{
  "arch": "ecapa_tdnn",
  "model": "sound classifier",
  "dataset": "synthetic speech, music and everyday sounds put through simulated rooms and audio effects",
  "train_examples": 39062,
  "noise_aug": 0.002,
  "time_shift_ms": 50,
  "n_mels": 40,
  "hop_length": 160,
  "input": "mfcc",
  "spec_augment": true,
  "win_length": 512,
  "targets": ["reverberation time", "distance", "source", "number of effects"],
  "num_classes": [5, 2, 4, 4],
  "norm": "batchnorm",
  "activation": "relu",
  "depths": [16],
  "kernel_size": 3,
  "stem": "single",
  "widths": [384],
  "label_smoothing": 0.2,
  "loss": "cross_entropy",
  "head_dropout": 0.2,
  "init": "trunc_normal_002",
  "optimizer": "adamw",
  "lr": 0.0038,
  "beta1": 0.9,
  "beta2": 0.99,
  "eps": 1e-08,
  "grad_clip": 0.5,
  "steps": 5800,
  "batch_size": 128,
  "epochs": 19.0,
  "lr_schedule": "cosine",
  "final_lr_fraction": 0.1,
  "warmup_steps": 580,
  "weight_decay": 0.0
}
Rows from block 2, named by matrix and row number. Each number is 128 + 32 x the weight over its row's rms, rounded and kept within 0 to 255. All counts start at 0. After the name is the row's rms in percent of the matrix's.
# mid20: scale 3 width-3 conv, dilation 4 (model.blocks.2.mid.2.0.weight, 96x96x3), inputs 72-95, a 3 kernel for each
mid20.33 102 [ 88  96 109 129 112  96 145 128 131 169 106 167  90 132  97 111 142 166 131 112 139  95 137 121  85 117 115 124 159  95 111  96  98 118 144 137  82  81 120  94 121 155 101 191 162 103 113  43 117 127 149 123 126  84 141 136 140 119 160 111 109 112 157 147  68 100 125 107  48 101 160 153]
mid20.34 095 [ 78 115 148 130 121  91 168 147  95 167 122 154 146 139 183  91  92 175 116 116 192 129 107 127 112 159 140 149  90  80 142 154 133 180 154  93 104 143 159 142 101  79  63  33  41 116 143 122 138 146 118 172 127  79 132 134 153 152 101 158 143 147 166 142 119 186 132 106 142 107  78 109]
mid20.35 090 [122 109  86 152 144  81 160 139  80 156 160 131 131 124 191 127 121  77 105 135 160 131 146 139 166 124 148 180  64  65 104 116 139 161 148 112 140 129  93 139 111 116 121  78  95 121 154 188 130 110  76 146 149  90  98 128 130 106 109 162 152 115 164 132 119 156 136 110 136 111 106 148]
mid20.36 097 [119 124 112 177 112 155 152 113 145 158 150 145 128 166 133 132 103 157 173 164 135  73 138  88  81 136 151 150 182 121 117  91 181  86 116 159 136 143 143 103 124 168 144 165 177 157  92 102 112 126 128 192 177  92 157 132 154 145 184 154 124 173 210 146 101 136 137 172 106 118 168 118]
mid20.37 096 [163 117 125 170  91 125 152 132 137 166 127 144 127 172 146 120 101 187 197 168 150  89 114 112  88 176 175 118 202  98 134 133 100  98 143 145 103  90 148 116 113 133 151 147 181 110 100  70 125  60 124 119  89 116 114 127 179 119 194 166 114 158 145 109  88 142 147 174 112 118 133 176]
mid20.38 091 [134 125  66 182 137  88 167 125  48 155 156  67 141 124 131 138 162  64 118 148  69 150 157 142 180 115 116 156  65 142 136 103 102 172 118  10 173  93  50 119 172 166 123 136 160 119 122 185 130 107 110 140  96 157 158 148  80 126 126 116 140 163 126 118 169  97 112 100 120 103 135 193]
mid20.39 099 [139 127 119 192 115  93 162 106  43 160 128  98 129 129 156 134 101  87 132  98 129  99 130 114 113 147 172 118 108 101  73 110 139 119 119   0 173  90  65 138 138 109 128 131 152  51 124 171  54  98  57 134  95 103 146  98 121 105 143 138 109 147 126 117 131 153 139 125 135 107 157 161]
mid20.40 102 [ 73 158 162 161 130 156 115 115 131  92 156 182 121 148 156 118  85  88  49 163 193 118 141  91 116 112 104 154 143 140  56 134 178  97  99 138  86 129 162 108 114 131 119 138 153 140 129 133 137 138 141 159 147 156 160 128 139 193 120 138 122 177 188 153 152 171  90 184 212 103 165 123]
mid20.41 095 [ 97  91 124 149  93 130  67  99 134  48  89 114 110 146 162 119 109  90  46 136 187 139 155 149 128  99 136 157 153 150  87  88  87 108 114 128 108 133 145 132 132 123 119 138 111 164 131 112 138 122 145 176 133 188 105 142 146 230 175 127 154 159 193 142 145 149  69 148 178 112 147 140]
mid20.42 107 [118 157 110  95 128 156 164 142 142 146 136  67 138 117 139 131 118 102 114 113 105 155  90  84 127 116 115 109 139  45 143 155 154 135 127 110 130 117 105 150 148  66 130 139 127  99 150 184 114 176 133 188 100  97 145 108 152 108 121 157 123 138  81 147 139 124 143 144 102 145 121  72]
mid20.43 100 [104 115 129 154 149 156 114 158 160  84 159 189  81 131 167  98 112  96 138 177 122 145 121 102 124 159 143 127 145 115  84 187 140 137 125 167  94 113 143 162 164 174 159 100 124 177 133 110 137  40  90 130 113 161  87 124 136 183 131 125 144 166 117 105 110 153  34 126 154 142 121 137]
mid20.44 099 [ 94 110 152 126  95 113 130 150 156 148 171 221 122 147 171  83  79  81  73 120 139 145 136 157 122  87 105 128 123 149 134  86  83  76  88 150 121 105 151 127 149 125 107 126 139 173 133 137 133 104  95 132 130 175 143 141 151 138 133 112  95  89  67 154 145 164  69 122 183  97 138 162]
mid20.45 102 [ 78 143 141  83 158 130 105 133 125 137 123 188 116 113 119 112 126 141 106 150 122 123 135  96  88  97  93 136  81 129  46  93 239 129 138 128 110 115 120 163 152 175 130 110 140 130 160  88 139 108  73 179  78 174 112 107  91 141 122 123 117 135 176 118 118 151 111  67 141 132 105  80]
mid20.46 106 [116 122  96 146 148 163 142 144 155  95  98 149 139 122 139 142 128 121 120 103 113   1  31  57 141 130 100 104 144 121 137 113 105 161 131 153 125 140 137 104 121 131  96 126 149 132 157 155 127 150 151  77 144 158 135 127 105 133 164 171  81  40   6 101  91 120 114 110 147  83  98  94]
mid20.47 095 [ 37  99  41 134 126 123 134 142 138  96 114 173 124 142 162  84  89  98  66 110 138  53  62  70 159 145 104 100 154  98 190 143 109 179 146 131  77 123 104 184 126 136 114 114 142 142 163 148 135 132 127 110 157 146 139 123 130 123 155 164  91  94  53 124 128 124  30  75 122  97 117 102]
mid20.48 104 [101 125 144 152 137 142 126 122 159 117 121 143 141  95  93 135 129  99 129 122 135 117 135 151 126  99  83  72 114 167  99  54 113 140 124 146 116 123 143  81  62 158  99 112 164 136 122 143  66 121 143  90 139 159 157 122 100 123 116  95  54  63  88 167 140 140 116 122 156 130 137 165]
mid20.49 109 [110 136 123 168 145 110 149 140 117 120 117 182 129 117 158 130 129 128 126 112 151  34  40 140 153 145 142 110 141 125 143 105 121 162 132 151 122 143 142  85 135 114  70 110 108 146 151 125 188 166 118 126 126 158 145 133 138  95 119 161  79  25  94 112 128 162 143 129 146  60  61  94]
mid20.50 103 [144 151 133 172 148 102 108 148 119  33 134 171 107  81  74 123 140 145 116 107 129  51 144 124 152 181 142 170 184 111 112 142 168 157 153 138 121 164  98  99 175 160 144 134 147 117 132 119 118 132 146  83 143 130 121 131 127 158 103 124 124 103 123 128 132 152 105 140  95 135 138 122]
mid20.51 097 [ 70 105 129 159  94  90 138 124 130 118 203 141 127 112 117  97 107 121 195 162 136 159 165 140 137 100 110 125 110 110 102 132 121  85  98 127 137 101  99 229 218 137 139 144 151 138 122 129 124 127 192 106 148 161 157 146 140 142 137 132 125 131 119 197 134 127 123  86  84 140 129 161]
mid20.52 095 [ 19  91  42 134 129 149 136 139 151 130 124 193 130 151 184  92 115  52  86 129 163  85  80  99 126 138  86 145 167 110 139 128 106 163 130 140  97 126  99 137 140 130 103 119 137 135 129 118 138 127 125 170 153 166 149 131 137 144 153 154  65 111  98 130 138 159  44 102 153  97 115 106]
mid20.53 103 [166 114  88 133 137 144 129 144 169  94  66 119 143 112 104 175 145 104 141  79  52  75  59  84 188 148  68  99 113 131 192 130  49 119 127 127 175 132 118 138 157  92  92 132 133 175 164 166 120 126 171  60  87 169 109 122 116 125 135 165 128  91  13 140 107  93 152 115  86 101 135 120]
mid20.54 093 [120 158 103 168 153  87 168 152 106 129 191 157 122 114 163 117 137 126 107 148 167  73 132 150 169 158 178 191 105 104 117 171 170 203 162 106 140 158 119 151 116 140  74  42  81  80  98 151 128  99  93 153 131  97 119 133 151 110  94 150 119 149 167  93 136 191 128 117 119  60  60 135]
mid20.55 097 [ 99  89 121 133 106 126  73 112 103  43  89 118 118 141 131 138 113 139  54 124 203 118 153 120 123 122  86 172 128 128  76 126  52  90 139 115 106 141 159 139  98 101 125 137 137 162 123 116 140 152 168 169 163 204 140 185 188 220 155 131 156 153 200 130 128 167  66 145 162 108 140 148]
mid20.56 102 [128 132 135 146  96 105  73 120  64  58  96 103 116 134 132 105 112 144 112 114 151 130 107 135 125  81 106 157  95 127  65  97  66 150  99  15 111 118 144 166 179 120 111 157 162 113  86 102  81 110  97 177  70  96 100 106  85 242 157  98 113 102 154 149 112 147 140 125 108 109 133 165]
mid20.57 111 [157 145 141 161 146 142 146 132 141 101 131 153 129 120 127 140 140 123 149 142 147  56  58 130 143 122 121  75 112 131 150 101 115 145 114 140 127 152 145  50  53 109  95  88 129 117 116 146 117 115 134  50 132 167 151 129 128  98 107 159  92  55  76 112 118 129 121 135 140 106 111 135]
mid20.58 101 [100 107 144 118  86  81 148 120  76 106  91  38 127 129  96  99 119 218 121 120  99 127 128 123 130 138  72 126  91 147 111 101 101 136 149  75  94  79 119 162 120  81 148 176 157 129 122  73 130 162 154 163 138 161 131 159 143 130 131 141 124  78 119 134  68  83 109  46  77 137 166 153]
mid20.59 100 [123 152 126 133 109  92 186 161 149 138 143 138 142 134 185 128 120 117 127 117 172  95  95 108 143 117 112 105 101  94 131 115 147 171 160 170 116 143 139 127 158 120  83 102  84 153 148 144 181 167 139 176 169 149 160 143 142 114 139 193  91  28 129 138 123 139 130 113 135  86  74  75]
mid20.60 100 [ 83 136 154 168 138  70 172 165 141 135 148 162 122 100 132 117 108 150 121 108 135 106 154 155 155 148 148 154 114 160 174 178 136 192 131 114 153 128 138 156 154 131  87 103 132 119 160 154 126 107  93 106 109 156 134 104 128 104  72 131 118 119  61 164 156 185 151 109 109  93 112 155]
mid20.61 095 [109 139 137 134 130 102 155 132 115 170 132 158 147 138 180 129 105 135 147 131 182 120  99 135 101 135 186 129  98  80 134 158 179 165 176 159 123 147 148 124 115 103  52  52   0  93 135 144 139 147 136 173 123 104 166 135 177 105 126 163  92 116 192 126 116 188 144 117 120  64  66  89]
mid20.62 103 [132 132 153 129 116 124 181 169 147 139 125  95 125 113 175 165 133 126 127 105 159 151 146  75 129 110 122  90  84  78 145 124 193 138 120 136 132 127 132 100 131  64 105  95  96 140 181 129 187 162 139 142  94 112 132 112 142  97 105 158 111  71 106 141 121 125 140 106 154 111  85  97]
mid20.63 102 [ 92  98  57 116 129 156 134 136 172 114  73 143 168 144 145 147 156  98 112  93  41  94  72   0 169 159  66  98 149 132 174 145  66 148 152 146 125 116  98 143 155  90 113 145 139 165 158 163 115 140 174 101 121 170 131 136 116 128 151 151 130 134  45 122  80  91 105  88  95  94 118  71]
mid20.64 100 [182  96  99 109 143 109 111 147 132 108 155 102  98 117 149 144 117  76 126 112 129 137 157 115 148 123 111 165 131  88 100 154 133 111 154 178 143 153 111 140 146 120 168 106  40 138 200 182  79 177 152 117 169 140  97 133 171  99 118 173 214 127 136 145 127 123 141 118 104 153 116  68]
mid20.65 097 [ 99 117 170 133 104  59 163 149 115 152 127  69 124 127 112 131 107 207 160 106  99 127 167 166 114 145  94 110 102 142 158 148 100 118 144 103 160 108 124 191 142  83 135 142 138 119 156 101 112 134 142 126 106 176 147 128 144 108 117 126 127 104 117 184 145 119 148  97  67 119 159 177]
mid20.66 095 [179 125 163 142 118  87  97 130 111 125 153 169 104 125 124 101  64 137 154 116 133 141 149 220  64  83 105 161  92 139 104  48  73  70  96 105 172 112 167 165 156 107 134 144 158 125 111 128 137 153 148 167  75 150 103 120 143 175 117  88 157 105  58 133 130 167 108 118 156 129 150 204]
mid20.67 103 [173 152 134 173  89 122 130 140 153  99 143 152 122  69  71 125 107 124 130  93 116  46 159  64 114 170 134 158 158 103 113 159 149 144 159 126 120 155 142  67 180 136 127 142 121 142 144 119  90 130 148  82 154 130 123 104 137 164 124 134 122 128 113 142 112 133 144 159 134 120 177  81]
mid20.68 097 [162  87 142 131 105 166 141 118 116 120 129 108 130 132  94 147  89 125 132 122  91 147 129 107 177  92 131 140  89 119 155  49 128 156 105 119 159  91 137 111 115 131 141 101 134 128 135 137 126  89 113 122 128 130 100 134  93  97 124 151 206  93 143 115 141 124 173  97 151 131 137  97]
mid20.69 102 [ 59 106 122 146 113 128 140 122 102 132 172 146 133 156 143 137  81 143 161 159 157  93 155  97  71 134  78 136 176 105 134 108 140 107 141 156 108 123 110 102 107 122 156 164 210 143  95 108 156 115 120 160 145 124 155 129 177 135 154 163 126 110 156 180 128 126 116 183  85 137 175 155]
mid20.70 096 [161 158  83 114 122  82 144 132  49 150 182  87 135 142 170 111 157  93 132 162 150 159 144 130 181 149 170 171  88 125  91 132 161 166 122  76 127 126  89 135 162 160 132 129 147 110 106 155 104  98  66 140  98  62 127 160 139 141 153 161 154 138 155 133 175 134 139 114 137 141 141 181]
mid20.71 109 [180 164 138 135 148 156 120 126 145 113  86 160 140 125 134 117 123 125 130 130 148  75  45 119 128 147 161  88 112 155 176 117 109 148 106 144 110 131 139  74  24  95  97  95 119 149 128 129 146 117 146  56  96 158 145 131 138 117 126 160  92  85  53  86 122 136 119 145 153 112 107 137]
mid20.72 100 [153 140 151 147 138  97 146 147 103 139 112  72 139 140 172 152 161 112 155 159 147 118 121 102  86  71  52 140 120  81  82  51  74 134 117  53 164 173 104 131 105  95 125 136 167 118 142 126 152 169 145 180 184  68 132 125 124 148 136 140 145 140  99 132 117 118 137 139 139 172 163 178]
mid20.73 102 [111  77 127 125  92 104 141 143  69 138 150 144 100 176 119 104 121 207 128 111 152 116 128  99  96 144  77 148 158 111 106  84  88 110  91  80  63  79 181 130  94 134  98  96 133 107 107  75 121 128 121  85 108  72  73 153 163 172 186 123  82 138 147  97 152 118 116 115  68  96 104 128]
mid20.74 101 [ 70 101 177 112 144 124 116 169 104 161 131 131 118 105  83 154 106 167 191 133 145 120 133  99 166 163 183  74 108 127 141 116 163 161 159 120 147 133 132 206 154 153 109 136 121  87 192 151 145 150 107 159 123 143 143  93  82 138 148 107 106  68 143 169 132 127 145 104 127 115 128 140]